A small model that answers yes/no questions on an image's attributes, trained from scratch.
Model: 23.3M parameters, 48-pixel images, encoder arch vit, encoder norm layernorm, encoder activation gelu, encoder moe soft, encoder num experts 16, encoder patch size [4, 4], encoder layers 6, encoder width 512, fusion encoder width 192, fusion encoder layers 6, fusion encoder norm layernorm, fusion encoder activation gelu_tanh, fusion encoder moe top_k, fusion encoder num experts 16.
Rows from expert 9 of block 2 of the image encoder, named by matrix and row number. Rows with one number belong to one neuron. Each number is 128 + 32 x the weight over its row's rms, rounded and kept within 0 to 255. All counts start at 0. After the name is the row's rms in percent of the matrix's.
# up: expert up (encoder.blocks.2.mlp.up, 16x128x512), inputs 206-308
# down: expert down (encoder.blocks.2.mlp.down, 16x512x128, transposed), outputs 206-308
up.109 072 [127  99 153 127 121 126 126 111 103 132 133 120  66 130 119 134 129 127 104 140 124 130 138 128 123 102 107 157 136 136 141   2 122 130  87 107 180  82  58  98 128 128 175 100 128 147 130 198 139  73 123 128 118 123 146 120  99 186 140 145 101 132 123 125 118 129 113 128 110 199 120  78 129 181 146 133 132 168 134 146 106  73 184 105 108 128 155 111 130 161 159  84 138 147 128 110 156 128 202 127 153 179 172]
up.110 127 [186 107  87  90 102 119 204 178 143 199  88 122 130 107  97 102 165 182 211 195 127 164 130 102  87 119 144 159 115 128 147 129 174 120 161 131  74 117 107 105  64 106 135 131 157 118  88 119 143 122 119 167  56  85 148  44  68 229  96 194 106 173 134 108 132 107 132 139 128 146 141 141 155 143 128 130 124 159 149  98 124 129 130 142 116 209 142  95 113 131 132 135 111 143  98 101 151 114 115 152 121 148 133]
up.111 136 [133 148 113 168 151 188 132 138 136 134 149 145 107 113 133 185 129 109 116 135 104 167  83 120 121 172 134  86 128 121  81  72  77 130  87 115 138 153 102 102 104  94  49 171 139 128  95 172  98 130  95 174 108 157 127  44  64 130 118 103 115 105 152 119 110 130 115 139 132 129 138 125 128 166 146 174 147 122 196  36 126 128 124 120 164 179 161 119 141 161 141  91 180 161 127 148 153 108 131 142  78 175 127]
up.112 085 [ 91 160 139 162  75 101 119 128 124 163 100 160 151 122 120 133 141 120 185 127 143  40 149 154 127 120 123 169 124 101 145  85 143 132 115 129  89 126  94 115  95 112 116 112 186 137 116 127 113 150 147 125 158 124  97 153  85 170 119 204 101 198 138 124 133 101 110  64 119 149 130 156 124  66 125 127 152  84 167 138 129 122 165 136 142 101 153 142 138 212  78 179 168  82 167 143  97 113  70 142 137 132 126]
up.113 091 [139 175 124 157 134 154 104 149  70 144 124 135 124 132 165 127 130 134 179 130 187 114  46 109 131 158 127 126 160 121 110 127 157 137 144 175 132 135 126 137 125  95 131 114  95 123 163 127 147 139 121 127 137 125  85  94  47 121  99 121 134 104  92 125  36 129  83 135 143 127 116 187 151 160 102 133 141  83 115 122 158 131 114 137 127 159 129 171 115 111 167 122 125 108  99 120 101 133 127 139 152  93 145]
up.114 086 [ 60 160 123 121 124 127 108 150 122 133 153 147 105 127 142 158 131  58 123 125  85 133 128 125 174 192 128 134 126 132 179 141 139 163 120 127 116 126 149 137  56 148 173 132 134 113 170 219  85 153 117 186 126 151 120 137  88 169 132 127 160 128 170 111 129  81  93 147 177 123 127  98 140 110  95  92 127  77 131 106 124 149 125  41 122 121 174 131 170  33 120 177 137 118 150 128 125 131 128 132  69 129 128]
up.115 158 [135 120 206 118 128 170 135  98  53 129 153 118 126  73 160 131 161 151 142  80 139 118 130 187 124 199 131 130 129 112  86  86 101 131 107 110  97  62 125  73 119 175  92 119 103 112 207 145 188 151 147 116 137 179 132 107 121  27 124 144 165 101 136 124 148  57 129 106 146 172 130 118  91 184  86 125 157 162 138 110 194 160 129 102 177  98 118 125 118  99 150 117 128 158 185 101 190  89 135  95 134 124 202]
down.109 082 [116  79 121 135 139  90 127 117 125 166 135  78 111 132 131 128 125 128 111  72 130 132  99 130 125 105 125 127 136 171 128 123 169  90 137  82 136 132 131  92 134  95 127 145 122 128 126  67  78 128 129 164 128 139 120 164 149  59 152 171 148  55 132  65 167 101 136 129 125 135 105 128 149 138 129 125 115 108 127 148 140 115 143 105 127 142 129 147 111 123 137 150 135 106  90  44 100  37 129 121 168 158 128]
down.110 118 [120  85 124 173 131 121 132 129 115 121 120 187 136 125 121 101 109  84 127  61 126 127 127  83 138 114 132 117  51  92 124 145 124 110 121  82 142 143 110 142 180 149 121 107 128  94 169 127 164 138 191 102 189 109  99 137 133 139 158 121 148 124 125 133 185 160 126 110  94 127 115 135  74 139 116  99 119 110 146 106  76 108 124 136 111 131 127 147 168 181 197 119  87 151 128 128 171  86 124  89 179 143 205]
down.111 125 [138  98 107 102 133 101 167 149 148 124 130 126 130 167  95 126 177  64 154 129 172 165 126 114 146 117 123 127 145 139 106 132  55  84 122 126 113 129  83 198 161  70 121 126 129  78  42 119 120 125 121 143 120 156 115 131 125 176  97 179 152 130 207 141  84 129 155 125 111  81  99  99 149 127 139  75 193 163 126 109 138 124 139 135  84 128 128 135 108 137 150 126 116 143 125 144 148 182  93 139 169 101 127]
down.112 090 [141 120 149 116 126 110 179 133  94  84 127 201  75 117 166 138 167 134 129  95 112 104 124 188 105 153 132  75 102 118  94  74 133 148 105 226 127 101 129 155 155 188 110 128 112 140 127  37  78  72  85 143 128 138 117  96  78 121 118 141 148 147 114 113 108 100  85 185 138 155 151 152 159 128 128 150 118 134 138  39 126 138 121 137 193 150 183 137  89 124 134 127  52 124 128  84 201 159  93  85 127 161 110]
down.113 096 [133 131  81 210 125 150 138 118 124 115 172 136 147 147 146  50 121 152  67 129 131 178 174 165 111 144  90 101 195 182 166 160 121 168 143 129 121  76  81  93 108 149  53 192  95 203 131 163 104 120 152 106  91 116 132 149  53 120 120 159 160  84 171 109 117 140 120 127  99 119 147 123 116 132  87  65 176 116 174 134 141 118 130 102 127 152 126 107 133 136 142 133  68 120 105 128 171 172  83 142 139 129  91]
down.114 089 [132 133 155 108 152 130  72  80 135 129 117  79 104 130 221 132 144 120  76 130 122 197 154 126 194 177  98  77 129 108 132 137 108 151 132 179 152 112 128 107 127 113  92 185  57 133 179 138 126 126 124 171 128  92 125 116 167 164 112  99 128 129 148 111 126 132 145 149 138 154 151 111  65 156 137 146 109 125 188 127  83  59 149 115  84 119 159 125 105 197 136 153 136 130 180 138 163 152  46 131 129 146 106]
down.115 141 [125 138 150 145 121 145 146  38 149 163 137 131 165 117 143  88 149 125 122 143 127 194 171 107 122 128  81 108 146 114 125 126 136 127 142 145 111 144 105 138 112 181 194 232 162 106 136 136  77 130 132 140  47 151 120  75 144  78 139 188 105 125 117 102 112 142 145  96 134 158 149 149 120  33 155 171 144 102 109 147 159 123 160 131 182 139 156 167  42  86  46 105 102 111 129 168 158  89 177 119 170  95 122]